python train.py --encoder_arch="crnn" --model="audio captioner" --dataset="notes from a synthesiser with random patches" --train_examples=78125 --n_mels=80 --hop_length=160 --input="log_mel" --spec_augment=false --win_length=512 --tokenizer="char" --vocab_size=30 --encoder_norm="groupnorm" --encoder_activation="mish" --encoder_weight_standardization=true --encoder_depths=[1, 2, 1] --encoder_kernel_size=5 --encoder_stem="single" --encoder_widths=[192, 240, 288] --encoder_rnn_width=256 --encoder_rnn="lstm" --encoder_bidirectional=false --encoder_rnn_residual=false --encoder_rnn_layers=4 --fusion="cross_attention" --decoder_width=128 --decoder_layers=6 --decoder_norm="layernorm" --decoder_norm_position="pre" --decoder_activation="gelu" --decoder_mlp_ratio=2 --decoder_head_dim=64 --decoder_fused_qkv=true --decoder_bias="none" --decoder_qk_norm=false --decoder_parallel_block=false --decoder_dropout=0.1 --decoder_inner_norm=false --decoder_drop_path=0.1 --decoder_positions="learned" --decoder_cross_attention_every=1 --decoder_tie_embeddings=true --residual_init="none" --optimizer="soap" --beta2=0.99 --learning_rate=0.0046 --beta1=0.95 --shampoo_beta=0.95 --eps=1e-08 --precondition_frequency=25 --max_precond_dim=1536 --one_sided=false --adamw_lr_other_params=0.00098 --max_grad_norm=3.0 --max_steps=5800 --batch_size=64 --epochs=4.8 --lr_schedule="wsd" --decay_fraction=0.2 --final_lr_fraction=0.05 --warmup_steps=1160 --weight_decay=0.2 --adamw_weight_decay_other_params=0
Rows from block 2 of the text decoder, named by matrix and row number. Rows with one number belong to one attention dimension. Each number is 128 + 24 x the weight over its row's rms, rounded and kept within 0 to 255. All counts start at 0. After the name is the row's rms in percent of the matrix's.
# v: cross-attention value (decoder.blocks.2.cross_attn.v.weight, 128x256), inputs 86-171
# proj: cross-attention output (decoder.blocks.2.cross_attn.proj.weight, 128x128, transposed), outputs 64-127
v.0 106 [ 54 148 137 110 129 126 141 126 168 116  84 146 142 108 137 129 119 177  92 110 131 159 170 156 160 140 107 110 140 111 108 113 148 163 110 124 132  73 129 127 153 125 138 125  99 121 100 127 186 106 149 175 147 142 140 151 140 138 126 141 122 146 177 139  94  76 146 105 198 117 125 182 153 100 159 131 156 159 166 111 154 124 168 103 124 138]
proj.0 108 [ 85  95  92 137  97  97 142 152 128 145 163 128 120 129 124 134 158 158 114 106 156 157 134 141 132 134 125 113 135 115 131  77 157 143 125 126 107 108 147 112 132 128 128 131 134 135 121 102 140 102 158 119 110  94  71 154  75 168 100 145 103 119  95 122]
v.1 109 [150 110 139 135 110 143 183 125 132 166 117 145 105 118 132 115 107 106 128 123 117 102 146 137 112  88 128 152 157 130 110 130 148 126 139 109 130  84 157 113 157  94 182 139 123 105  82 125 136 115 128  92 113 144 149 107 121 108 132 156 102 119 140 172  87 132 109 119 131 106 150 104 137 105 170 104 137 130 114 124  96 119 147 151 118 124]
proj.1 106 [152 161 132 155 146 120 133  99  87 136 125 110 169 133 131 119 107 165 101  99 159  98  90 113 136 132 108 145 134 142 119 108 115 128 166 138 117 156 129 126 124 111 172 127  80 107 145 128 175 161 116 114 122 140 126 124 104 130 105 119 158 129 100 104]
v.2 107 [ 83 109 165 174 149 142 181 159 109 129 123 166 130 122 132 120 100 121 159  89 111 114 143 105 169 139  69 120 113 135  83 127 136 124 131 158 145 150 162 120 120 115 131 129 131 105 149 192 127 176 135 166 134 159 133 149  75 111  84 102  92 148 115 146 113 118 143 152 148 144 108 111 125 104 115 143 111 135  97 162 121 140 175 120 104 148]
proj.2 106 [123 123 119 122 148  92 128 172 113 154 146 129 146 132 138 140 130 119 143 141 127 129 129  96 159 121 173 108 162 184  97 164 151 161 108 161 121 178 141 156 120 133 112 163 130 102 189 151 124 132 151 130 126 144 126 157 129 108 145 130 164 152 130 150]
v.3 106 [157 151 119 118 137 140 116 155 123 118 119  86 143 128  92 140  98 140 136 132 106 150  89 104  96 117 121 121 120 103 114  88 125 157 106 155 106 110 113 107 134 148 112 156 120 130  79 161 113 141 149 107 135 123 121 155 100 107 135 159 131 170 126 122 128  61 104 112 135 151 124 141 130 113 194  99 107 133 131 113 128 102  95 119  95 149]
proj.3 092 [133 137 114 100  83 144 125 136 160 113 111 105 120 175 172 140 115 117 153 133 115 119 140  55 124 113 148 133 119 148 137 155 199 161 117  89  91 166 147 123  97 136 127 159 148  92 109 133 100 140 120 125 157 131 147  97 138 110 121  90 104 160 144 113]
v.4 095 [143 122 135 146 135 135 159 126 126 169 100 119 149 112 174 122 156  82 115  91 115 161 155 119 150 108 121 121 152 124 130 127 155  99 151 139 160  88  76 158  94 149 139 118 125 149  83 106 111 133 143 101 173 135 138 147 160 174 142 132 132 122 169 128 121 127  95 142 133 148 113 140  96 129 133 128  80 123 129 132 146 141 159 109 132 152]
proj.4 089 [175 132 132 143  87 125 115  97  97 128 117 104 180 132 102 142 140 114  95 135 118  97 140  87 126 143 118 111 158 141 133 121 136 133 134 175 135 145 147 153 123 122 129 109 162 140 133 148 108 106 139  97  62 130 148 143  77 136  82 127 127 132 133 152]
v.5 085 [101 141 141 102 122  90 113 146 102 137 171  99 155 116 129 128 124 142 159 131 104 178 162 170 127 149 146 143 104 128 157 129 138 126 131 138  84 100 147 140 131 122  99 130 147 123 175 156 105 114 159 122 145 137 178 144  31 116 122 116 123  92 106 143  98 106 135 144 148 106 117 170 135  74 122 192 144 117 143 109 157 158 145 132 119 140]
proj.5 085 [135 130 109 137 115  86 183 135 124 120 112 172 146 135 123 127  86 123 164  99 159 159 118 125 133 120 130 167 132 129 130 145 142 132 126 127 115  95 165 154 106 127 145 156  74 126 155 112 132 106 120 158 158 143 165 124 113 129 121 109 137 148 167 107]
v.6 084 [126 130 103 114 110 113 163 106 158 144 118 159 142 107 140 136 156 130 107 122 129 157 114 123 157  92 126 160 109 118  91 132 123 152 162  98 135 157 105 134 124 149 186 145 177 132 143 110  86 124 125 155 112 110 155 118 165 131 122 158 114 111 182 142  84 153  69 130 111 147 116  99 107  93  92 150 173 163 119 137 136 128 162 121 145 128]
proj.6 086 [117 148 139 164 151 138 180 119 135 128 146 124 144 171 145 127 122 134 103 100 133 154 142 104 118 150 136 175 114 132 108 126 171 153 123 118 128 170 103 125 109 156 105 101 139  83 122 107 110 150 146 133 100 148 160 129  93 109 108 156 154 100 107 127]
v.7 106 [125 171 126 144  94  85 137 118 157 154 155 180 156 156 115 160 104 115 113 122 165 158 151 150 121 127  98  97 124 141 110 165 160 151 102 116 158 150 119 153 133 125  91 165 130  98 124 132 120 141  83 146 116 109 132 130 107 145  99 151 108 134 171 100 123 121 130 185  91 147 179 140 143 169 138 139 123 150 130 180 108 154 151 129 128 124]
proj.7 101 [160 121 105 114 114 147 111 107 140 113 129 175 109 157 115 141 132 140  81 155  96 114 152 128 129 101 134 119 140 146 133  99 139 109 130 146  89 144 113 121 159 126 105  88 131 158 124 159 108 100 142 143 171 138 176 139 148 132 130 138 137 137 136 186]
v.8 094 [153 129 114 104 105 128 108 140 138 125 125 120  99 103  89 133 156  89 128 126 114 110 105 110 118 150 128  74 143  70 156  99 130 111 124 136 121 165 129 170 130 139 130 136 123 142 124 155 141 138 123 117 128  88 160  96 146  96 165 115 188 127 139 122 159 109 126 109  98 129 132 139 192 118 160 117  89 101 121 125 125 126 119 147 113 101]
proj.8 084 [152 127 137 132  86 147 113 133 132 102 150 161 116 114 109 122 105 126 140 164 119 145 124 139 134  98 140 104 137  86 156 142 132 112 125 139 146 131 161 118 145 102 110 107  91 121 153 109 120 146 138 116 159 116 159 132 144  99 121 102 146  78 129 111]
v.9 103 [ 93 147 112 146 125 138 135 138 112 123  79 185 148 123 125 117 101 101 155 129 160 118  87 103 114 172 137 105 112 148 119 130 134 101 131 116 119 134 132 123 144 116 144 128 158  90 174 153 105 102 103 106 146 115  84  84 154 108 115 162  97 120 160 135 167 169 106 144 141 106 124 135 143  96 145  94 130 124 117 106 128 143 120 103 148 114]
proj.9 104 [158 166 121 109 145 113 102  82 112 140 155  57 148 149 173 156 141 109 100 178 112 162 121 149 153 174 156 143 136 118 116 129 124 108 144 144 161 158 118 134 125 103 107 152 108 120 156 136 178 108 166 145 127 108 113 165 134  97 118  87 169 128 150 152]
v.10 107 [105  57 103 113 121 120 145 118 138 147 146 152 110 105 169 128 123 139 115 153 128 146 136 141 156  96 144 131 113 133 105 166 147  97  86 123 169  84 116 114 101  85 117 153 151  86 112 110 139  99 160 100 136 113 149 111 129 137 108 160 110  68 132 173 124 119 102 149  89 114  80  94 131 135 117 153 128 101 124 168 135 120 150 158 133 134]
proj.10 111 [167 133 152 170 152 121 144 102 117 171 134 117 154 131 118 114  93 105 168 101 176 102 134 142 139 108 155 167 134 156 138  98 103 119 122 156 167  96 117 135 113 122 137 114 130 139 156 136 143 125 100 128  87 191 132 119  88 149 147 172 156 144 147 140]
v.11 097 [137 102 104 108  87 131 165 127 117 124 140 142 146 143 128 129 132 114 142 119 141 103 124 156  74  93 128 128 143  99 120 133 164 127 110 107 141 132 139 131 107 124 122 116 105 142  86 116 124 164 105 110 119  96 161 112 191 157 181  95 154 120 114 132 167 137 107 106 154 130 109  99 120 169 116 124 113 109 116 106 157 152  80 126 116 107]
proj.11 093 [161 136 132 159 145 126 129 108 130 126 170 136 113 113 105 133 140 103 167 143 140  81 159 104 117 141 122 102 139 121 139  72  75  96 143 165 119 126 132 114 137 105 142  98 125 141 100  63  88 149 130 146 128 111 139 120 145 115 113 130 115 102 123 133]
v.12 103 [127 129 145 101 146 121 140 133 107 109 116 111 115 141 152 123 141 152 142 107 136 111 163 122 143 130 109 172 145 121 143 132 128 125 154 148 104 108 160 104 100 149 135 125 112 135  63 111 124 127  95 120  87 154 116 151 102 115 152 103 146 123  99 147 111  95 156 107 157 118 112 135 126 124 157 107 145 152 119 149 140 150  66 148 113 122]
proj.12 098 [ 86 110 121 112 120 112  99 138 130 116  85 137 134 107 136 110 146 130 124 113 128  99 123 119 134  84  66  83 125 136 135 145  94 126 138 143 128 170 158 169  99 143 133 176 122 143 137 129 136 102 166 121 156 157 134 118 139 129 111 104 105 149 136 117]
v.13 103 [ 89 152 120 112 135  96  83 112 130  95 114 103 122 108 148 114 141 116 102 121 126 120 103 137 153 119 120 103 133 122 138 117 124 106 129 150  60 163 122  90 130 173 131 115 126 122 184 151 122 105 102 117 116  87 125 142 172 122 132 128 116 182 116  98 160 157 153 117 134 157 170 162 145 110 108 143  97 123 138 130 126 117 120 146 175 110]
proj.13 098 [139 149 107 109  78 140 108 141 148 131 126 127 129 100 145  87 120 173 118 128 167 131 133 149 171 117 137 135 113  73 124 112 114 136 127 146 123 126 143 160 136 166 112 143 145 162 135 148 124 111 153 145 135 107 110 141 132 120 155 147 133 130 202 106]
v.14 093 [152 136  86 125 123 101 140 122  77 163 119 130 155 155 141 133 154 147 149 114 128 153  90 140 112 134 122  92 132 160 126 121 153 122 173 127 132 139 132 139  97 108 119  89 132 121 154 142 110 105 131  87  78 148 141  99 146 100  91 147 112 117 124 135 145 118  96 124 123 164 141 119 132  69 154 109  92 169 133 133 125  88 152 132 143 136]
proj.14 101 [175 119 136 143 109 130 174 122 117 107 105 143 131 110 118 129 151 169 132 128 106  96 109 134 144  86 120 114  97 137 101 148 130 101 127 156 138 140 103 135 121 128 103 150 115 129 164 138 147  90 129 163 142 130 131 136 142 127 154 156 153 147 155 103]
v.15 102 [114 149 143 107 103 114 128 104 138 117 129  94 107 149 107 151 113 152 119 152 154 106 123 116 129 135 143 118 132 129  92 125 105 110 100 142 138 159 178 172 135 166 131 129 104 143  61 158 146 156  78 130  90 132 112 117 116 112 137 137 142 154  91  79 149 105 128 127 125 160 137 101  65 141 121 140 140 128  87 116 136 119 147 139 149 134]
proj.15 100 [130 121  98 111 149 122 139 138 158  93 117 170 120 156 154 126 116 153 152 127 142 151 124 123 170 108 121 107 151 119 146 124 128 157 100  93 131 161 140 128 108 150  97 150 122 116  84 144 110 113 133 132 195 135  89 132 175  93 188 104 150 145  94 135]
v.16 108 [130 111 156 116 127 105 117 136 146 152 120 122 164 125 159 125 142  97 133 145 141 105 104 148 177 178 178 154  98 125 119 138 167 110 101 137  89  99 114 135 124 135 110 124 127 135 154 100  59 128 143 121 127 148 202 118 124 127 149 142 103 118  92 133 163 145 140  84 107  95 119 107 168 116 121 163 128 106  97 108 142 131 136 132 133 109]
proj.16 107 [121 144 124 147 103 126 146 161 167 132 112 134 144 120 112 124 112 145 133 142 185 125 146 100 167  91 147 127 157 129 142 153 118 130 105 130 109 107  93 158 110 136 114 101 127 105 131  65 130  94 158 118  79 178 155 155  82 149 151 145 119 127 161 152]
v.17 090 [119 141 123 144 126 112  95 125 104 132 104 134 160 175 132 128 105 134 132 133 126 131 116 114 140 155 111 119  87 143 160 131 186 137 148 107 134 107 175 101 170 124  82 128 155 146 158 171 123 142 136 127 149 142 109 161 126 147 141 112 110 153 118 128 124 163 133 112 132  84 144 158 132  96 120 121 148  97 141 139 108 131 103 121  80 155]
proj.17 085 [140 139  92 100  75 130 117  89 133 154 122 115 182 118 111 127 122 144 160 125 135 120 154 102 103 132 156 148  77 128 113 143  69 136 123 114 131 114 171 130 128 119 154 148 126 187 135 115 126 158 154 121 146 100 137 128 124 144 130  99 121 150 163 135]
v.18 093 [134 138 144 120 113  94 132 132 125 144 110 137 142 170 139 126 123 169 137 134 130 114 103 112  91 168 139 117 131 112 115 139 110 148 161 132 121  93  95 155 152 150 116  75 146 119 180 122 124  93 144 182  89 112 118 153 116 152 120 102 115 140 167 114 112 202 140 150 121 156 157 140 104 106 126 120 128 154 139 127 111 139 136 116 133 116]
proj.18 103 [122 154  85 111 132 119 108 107 126 157 130 123 103 113 108 131 142 132  78 171 105 191 172 158 150 132 135 135 108 113 134 104 150 122 152 134  97 164 119 102 156 121 147 128 124 124 114 139  91 103 152 143 134  67 154 111 124 151  86 126 116 130 143 108]
v.19 092 [ 96 131 113 160 139 120 140 150 117 139 140 123 129 106  96 148 132 146 158 134 131 151 136 118 144 124 139 132  74 149 152 115 118 177 151  92 176 140 138  95 112 109 111 138 140 115 128 123 153 140 154 118 186 143 105 134  98 151 114 150 149 116 126 115 117 101 118 144  99 164 101 122  98 137 110 153 140 141 142 145 103 127 152 103 127 148]
proj.19 094 [122 114 155 154 177 120 122 146  99 145 150 141 113 117  72 147 115 111 142  98  94 102 130 138 127 155 160 166 150 120 142 140 125 123 109 162 120 143 151 147 134  83 116 123 116 142 129 139 129 123  75 123 162 154 143 117 157 131  94 139 156 155 124  95]
v.20 104 [135  84 117  95  73 142 114 102 157 177 123 130  83 152 131 195 117 129 127 161 116 112 144 116  97 161 154 131 133 163 128 136 140 138 120  72 125  86 143 138 100 115 132 179 131 165 120 111 111 128 129  90 111 138 185 119 173 128 131 177 125  99 105 138 135 115 117 151 129 117  91 114 105 172 148 135  98 199 100 119 102 117 122 155 140 106]
proj.20 099 [170 120 154 198 121 114 137 116  94 122 140 146 149 138 123 107 130 131 134 113 153  98 104 109 136  81 102 147 100 128 169  61 155 129 127 132 147 149 131 144 125 145 111 105 133 128 165 113 150 137 114 110 113 120 138 156 130  97 168 136 113 148 152 139]
v.21 104 [ 64  98 113 122 117 120 165 112 130  98 119 141  95 115  72 147 150 146  89 145 131 154 143 122 114 102  98 142 119 156 173  99 102 127 129 122 125 117 111  89  95 110 133 132 113 113 120 111 191 133 106 126  83  94 131 126 131 136  95 120 129 167 154  99 129 102  96 124 128 148 125 122 123 129 108 137 110 163 139 106 172 131  59 109 119  91]
proj.21 101 [135 160 161  89 171 133 136 111 140 116 116 117 135 128 123  85 120 133 152 112 113 153 135 148 120 140  96  97  96 102 111  78 159 132 119 124 115 128 126 190 119 134 145 124 146 109 122 118 127 123 131 120 113 165  97 136 117 107 128 171 138 132 115  73]
v.22 091 [118 149 132 104 109 109 119 137 144  90 142 135 146  97 111 115 107 157 108 104 129 121 146 158 157 106 113 122 108 120  75 102 167 144 132 103 134 169 138  94 155 107 118 135 127 109 134 153 181 135 174 154 167 153 144 146 122 125 116  81 116 144 131 159 157 118 158 167 118 125 147 167 137 173 117 140 104 148 134 114 134 136 111 125 147 135]
proj.22 089 [ 97  99 126 139 104 154  95 158 172 129 137 138  91 103 114 165 137 124 166  99 140 119 151 112 143 148 144 136 129 148 127  75 106 176 120 141  91 142 184 148 107 123 154 112 144 121 104 138 138 120 105 161 117 128 108  96 128 123 140 190 136 130 155 146]
v.23 122 [116 124 147 150 108 148 129 126 134 132 133 142 108 140 139 127 136 120 103 110  99  61 107 136 121 151 129 125 149 150 164 104 126  92 163  87 106 150 130 115 133 113 163 120 135 134 148  97 130 150 128 108 114 121 134 158 164 127 121 105  94 139 129 145 158 211 146 186 100 141 129 135 102 158 110 121 152 129 152 143 115 167 131 160 115 113]
proj.23 100 [147 102 114 117 143 144 104 152  80 161 130 114 115  86 152 147 122 103 128 140 109  49 121  98 118 165 145  81 125 167 111 127 117 134 155 152 106 121  91 131 151 190 154 100 148 169 115 155 143 131  89 148 124 130 100 113 131 111 157  95 138 164 167 122]
v.24 106 [147 132 123 139 128 116 139 117 138 107 129 167 125 177 116 144 106 143 147 125 137 111 139 109 104 114 110 105 152 138 102 113 106 179  89 145  91 146 102  87 136 147 168 135 129 131 145  95 132 128  85 128 118 124  95 120 137 109 111 141 150 114 120 121 117 140 129 115 110  98 130 134 123 141 151 135 143 130 184 146  57 114 112 160 114 114]
proj.24 098 [114 147 148  90 121 124 129 147 145 128 103  84 118 110 170 142 161 139 143 134 124  79 131 153 115 138  74 154 131 148 110 149 143  99 167  83 112 118 110  85 135  92 118 102 161 124 145 136  86 104 150 143 142  90 107 171 139 118 146 106  95 150  83 115]
v.25 097 [127 137 152 115 129 130 150 120 109 107 136 110 162 131 120  85 144 118 151 144 149 108 148  99 122 136 128 141 164 111 142 140 101 102  91 152 102 134 126 142 136  92 124 142 114 111 125 124 158 123  92 129 131 129 121 106 131 131 135  83 152 133 113 108 124 108 127 101 171 124 149 133 106 150  89 118 139 118 121 120 146  81 165 143 147 167]
proj.25 090 [108 127 136  74 149 112  71 113 136 130 127 162 112 119 147 128 101  81 127 133 145 155 125 131 173 181 144 129 128 113 109 126 146 161 147 111 151 135 135 133 138 116 122 133 105 110 108 136 122 135 117 159 165  94 104 137 133 131  89 116  99 102 137 109]
v.26 106 [ 83 125 139 123 106 133 107 124 152 151 118 132 131 160  94 153  78 170 170 112 125 130 109 122 123 166 121 144 125 121 160 105 176 137 132  27 155 141 154 145  90  83 138 151 164 124 136  95 127 132 117 119 108 131 153 150 124 129 152 126  90  90 122 100 113 142 131 158 144 118 104  84 147 140 122 135 112 140 126  97  96 142 163 111 135  90]
proj.26 104 [104 133 122 136 120 117 115 120  83  96 148 143  88  88  95 145  98 144 164 137 138 121  95 112  85 116 141 150  93  89 148 116 121 143  86  78 120 142 119 127 153 140 165 120 126 130 133 119 128 145 155 160 129  97 129 127 118 125 136 132 120 154 139  85]
v.27 109 [119 112 103  98 134 110 119  97 145 136 104 109 106 120 168 151 149 168 145 132 127 183 133 147 134 132 157 140 117 148 152 134 110 166 118 113 110 125 145 109 137 136 141 114 109 161 113 150 145  88 166 123 108 126 117 123 103 156 123 102 156 110 148 134  79  70 110 146 150  95  96 138 125 120 101  92 136 136 133 124 114 111 100  97 133  97]
proj.27 108 [ 86 129 143 143 130 105 180 151 142 130 134 136 136 122 113 113 116 161 123 135 108 163 112 169 116 120 107 172 114 127 150 107  91 131  73 105 125 104 131 132 125 135 170 167 152 134 121 114 197 109 168  95 112 107 118 135 116 147 126 127 105 128  91  83]
v.28 095 [154 111 105 140 117 112 147 162 161 143 121 138 152  99 148 144 148 106 102 162 170 154 138 130 135 124 141 116 115 115 110 150 122 152 134 107 140  77 113 181 115 131  86  92 154 119 102 141 134 120 118 119 143 143 128 111 111 142 123 130 128 131 128 122 135 150 102  94 139 134 114 127 101 149 162 105 181 127 172  63 164 114 163 107 115 104]
proj.28 096 [161 139 108 122 148 133 138 118 109 118 128 138 150 166 105 156 181 133  77  86 102 140 107 119 109 104 141 148 149 137 124 131 172 146 153 151 109 169 140 107 133 142 135 118 147 121 117  97 131 114 136 161 137 121  87  81  89  97 127 144 129 145  95 128]
v.29 117 [108 118  97 109 112 109 153 144 111 111 150 117 120 138 125 126 138 119 127 140 150 132 120 155 104 127 162 173 135 157 125 153 156 164 109 155  81 155 143  93 121 168 140 118 102 136 147 129  94 102 135  88 119 122 162 117 143 153 127 142 163  94 124 166 140 142  96 133  90  95 128 128 120 119 100 151 154 134 142 145 128  99 131 136 139 100]
proj.29 102 [136 151 153 144 123 161 167  99 139 121 111 120 101 123 108 110 110 129 149 110 180 138 119 128 137 146  81 171 116 133 139 101 145 141 146 120 125 142  92 149 133 141 157 129 139 111 124  98 137  96  90 157 137  97 153 131 120 137 129 145 180 134 168 138]
v.30 119 [102  85 138 135 117 142 139 130 126 106 109 150 112 136 149 121 105  82  88 114 142 120  99 145 158 128 150 111 160 127  98 158 112  98 136 119 155  70 122 136 126 144 106  67 140 105 165 127 129 171 125  96 138 105 105 108 124 113 139 139 122 139  79 127 129 172 116 153 103 124 131  97 139 142 174 169 171  93 160  84 161 141 134 155  89 134]
proj.30 122 [157 131 108 149 165 141 118 126 137 160 147 113 161 136 134 120 135  93 132  60 140 157 156 123 149 130 176  82 130 135 118 149 159 146 140 152 134  98 110  99 140 138 132 120 117 128 102  96  97 163 127 136 113 149 145  89  98 130 122 114 124 150 108 155]
v.31 110 [156 102  99 104 137 121 128 126 117 133 186 111  69 141 128 122 140 172  91 114 141 102 128 102 125 100 155 125 130 134 106 132 103 101  81 122 164 128 139 134  91 173 111 124 143 128 105  96 158 151 140 129 143 157 120 110 176 143 131 117 156 148 105 147 121 150 146 130 105 135 135 112 126 133 124 153 167 130 123 135 100 109  95 101 140 120]
proj.31 110 [118 128 146 180 154 165  89 102 113 128 143 120 112 132 145 105  92 100 107 147 122 140 148 119 123 132  92  83 118 130 120 107 119 134 152 144 109 129  65 106 124  96 123 121 138 124 131 125 136 146 115  95 113 129 156 134 160 160  94 127 112 162  91 113]
v.32 103 [140 150 111 134 126 151  91 121 144 155 152 107 149 143 114 117 102 144  94 143 115 139 151 129 177 122 138 102 114 113 132 122 113 134 168 168 129 108 131 106 122 101 107 134 142 161 140 168 119 137 175  95 107 129 141 161  90 115 120  87 167 170 128 115 100 165 113 122 126 163 180 129 112 100  70 160 110 105 109 144 160 121 140  99 139 114]
proj.32 096 [153 107 140 125 144 104 104 127 134 103 121 156 124 118 111 131  50 140 150 132 126 146 144 104 148 138 166 134 123  95 127  82 121 163 101 131  84 118 130  93 176 128 145 108 116 135 102 114 140 152  86 124 108 129 113 103 115 139  86 185 111 142 156  89]
v.33 104 [156 120 123 140 134 101 120 133 153 153 185 147  95 115 138 131 117 142 131 137 128 113 123 101 175 137  71 146 106 105 134 126 134 117 143 144 106  90 152 161 106 154 152 109 163 138  66 112 137 106 140  99  96  96 151 151 151 141 142 142 143 171 118 114 111 109 133  87 178 136  86 139  86 144 172 161 112 148 103 179 117 126 124 108 146 143]
proj.33 115 [149 105 154 107  79 106  96 160 116 115 110 112 164 121 172 128 131 154  75 127 112 102 126  77 142  86 149 152 146 100 147 106 118 109 128  86 124 165 149 145 112 122 111 136 151 117 131 148  84 127 136 113 130 132 127 105 126 103 142 120 132 125 176  94]
v.34 105 [166 137 124 125  96 149 107 137 120 121 115  61 145 129 127 113 108 150 119 124  85 173 124 100 148 100 153 140 175 111 184 111 150 154 127  95 128 111 144 117 145 100 122 108  99 125  73 127 140 145 142  87 134 131 156 108 139 114 130 155 160  99  71 120 126 118 100 134 145 130  95 123 119 107 118 130 142 134  96 123 107  89 139 124 151 135]
proj.34 110 [139  99 162 140 107 134 117 137 127 103 119 134 116 112 124 130 114  97 150 103 100 111 109  98 162 156 155 159 139 130 150 152 111 124  89 122 145 144 151 119 162 141 110 125 146 175  89 119 152 115 112 177 154 131 140  81 106 125 101 115 106 154 114 104]
v.35 096 [129 119 140 166 172 118 113 123 119 111 125 114 152 134 117  89 118 144 124 132 142 138 156  90 139  85 112 159  94 122 164 123 124 146 146 111 144 151 128 146 101 127 146 140 140  97 143 129 164  97 163 142 115 150 105 118 155 129 107 165 110 164 154 155 107 120 122 124 165 131  70 122 124  87 142 139 123 143 106 154 114  81 182 135 118 140]
proj.35 092 [126 129 118 137 119 116 132 152 148 102 119 126 131 115 131  97 125  76 148  92 138 123  81 131 114 139 141 173 124 109 163 167 135 138  87  56 145 115 100 130 118 133 136 135 161  94 164 145 128 125 124 143 111 114 114  99 149 179 138 120 138 113 143  94]
v.36 100 [143 123 133 127 103 151 124 128 122  92 115  99 152 121 147 117 165 172 110  97  76 130 135 146 153 101 148 140 155 119  97  92 168 161 136 168 137 119  97 111 112 136 165 129 115 119 182  88 145 117 123 155 156 143 136 131 155 111 133 108 172 119 142 112  85 121 151 125 148 153 147 138 108 127 122 143 161 169 133 103 150 133 128 155 109 145]
proj.36 102 [112 122 155 132 142 126 102 133 179 123 152 126 131 120 142 151  99 115 106 139 204 139 159 135 158 199 111 132 146 103 133 122 154 132 173 120  94 131 137 145 164 105 131 106 141 122 102 136 104 125 119 168  82 122 138 154 121 118  96 129  98  99 122 114]
v.37 112 [135 140 117 115  79 105 110 133 129 104 124 144 137 111  99 127 111 160 114 133 112 132 115 155 111 122 106 142 123 128 134  94 165 178 118 145 134 151 134  81 106 123 131 105 118 100 131 111 143 110 125 135 132 147 162 112 169  93 118 159 111 132 122 162 125 115 108 132 128 151 144  97 166  92 112 174 166 146 134 137 116 125 193 109 155  95]
proj.37 118 [142  88 129 132  67 134 139 147 150  99 152 107 138  92 134 123  80 163 139  83 150 124 162  83 132 107  65 148 103 127 128 106 157 128 109  72 109 169 148 143 144 119 148  96 110  83 147 111 112 120 115 168 111 127  93 132  71 122 116 120 140 104 147 138]
v.38 095 [132 136 116 104 167 139 112 143 108  88 133 124 148 104 130 135 126 100 136 124 117 163 151 139 144  97  78 120 110 130 119 127 128 161 114 129 123 148 114 145 135 176 180 150 130 154 124 148 135 136 149 154 140 143 156 129 135 134 149 101 128 148 143  78 166 104 128 153 126 146  67 133 141 122 167 106 128 123 163 140 106 123 134 160  83 128]
proj.38 088 [139 108 150 149 143 116 131 164 132 111 153 137 142 155 128 105 149 122 167 111  92 112  95 172 118 115 115 155 134 142 146 171 144 121 105 113 142  98 143 136  96  95 123 153 156 143 139 139 111 132 150  90 142 119 158 101 147 111 140 137 127 114 117 111]
v.39 098 [132  91 141 147 125 141 139 112 158 156 117 109 118 118 150 117 120 129 155 129 108 104 127  84 104 122 124 107 127 121 109 101 160 127 140  93 142 103 130 188 147 120 138 129 150 137 137 105 103  97 158 129 134 164 168 121 152 127 122  93 110 138 112 148  95 175  98 138 138 136 139  92 120 106 121 168 135 144 108 155 102  85 165 122 154 136]
proj.39 092 [187 120 130 136 107 134 132 107 102 128 161  93 163 124 156 137 103 152  84 152 125 156 160 102 118 121 145 169 155 125 153 115 158 165 125  91 116 168 104 111 143 154 172 110 121  99 138 129  96 146 148 144  96 108 144 118 125 124 113 117 121 152 140  87]
v.40 100 [116  98 117 107 150 138  82 150  89  88 120  97 128 119 121  82 108 122 127  92 107 103 114 120  89 152 135 106 128 152 161 137 115 126 153 107 111 167 146 128 149 128 144 149 120 130 130 136  93 149  54 139 112 166 127 107 144  88 149 125 153 115 109 105 122 105 105 117 128 121 155 145 139  84 139  97 159 108  84 118 127 141 118 146 147 159]
proj.40 113 [103 125 121 153 124 123  97  89 113  95 148 122 133  93 139 117 101 132 110  88 133 148 109 108 140 118 157 105 110 128 112 168 158 146 132 104 169 126 157 120 162 139 130 169  81 145 138 118 115 152 153  91 124  98 110 133 155 125 125 112 107 125 134 150]
v.41 098 [130 116 143 160 130  86 162 164 122 119 129 122 120 151 145 175 113 157 125 134 105 128  93 123 115 162 146 159 115 144 173 143 107 126 126 177 116 142  90 146 167 171 103 135 111 107 122  93 135 112 120 122 154 120 117 148 133 160 110 123 106 122 150 114 111 162 149 127 157 124 167 158 141  97 131 178 110 142 127 133  91  74 104  91 112  97]
proj.41 092 [115 131 102  80  97 146  86 154 117 173 125  74 122 117 123 124 159 136  98 166 131 118 143 135 116 150 120 136 165 146 159 120 116  81 130  91 130 117 142 172 124 130 124 103 176 115 114 164 101  76 125 124 141 123 136 120 148 160 137 104 133 113 134 117]
v.42 089 [ 86 115 124  99 129 112 127 102 138 108 106  94 151 121 140 119  85  88 114 101 125 135 122 168 105 149  96  90  98 125 118 113  99 145 128 137 138 173 157  76 131  78 128 132 128 128  94 157 130 143 119 130 144  90 115 146 132 154 135  84 124 152 105 100 108 115  92 133 180 120 128  97 121 112 112 171 118 137 150 150 117 127 113 124 146 119]
proj.42 089 [156 126 110 163 126  87  71 135 109 131 133 133 107 133 123 105 153 159 162 113 136 103 108 162 131  98 163 134 123 110 150 119 104 126 119 125 102 126 168  96 124 148 132 183 132 135  89 128  78 150 123 133 106  89 101 127 117 108 107 109  98 146 126 141]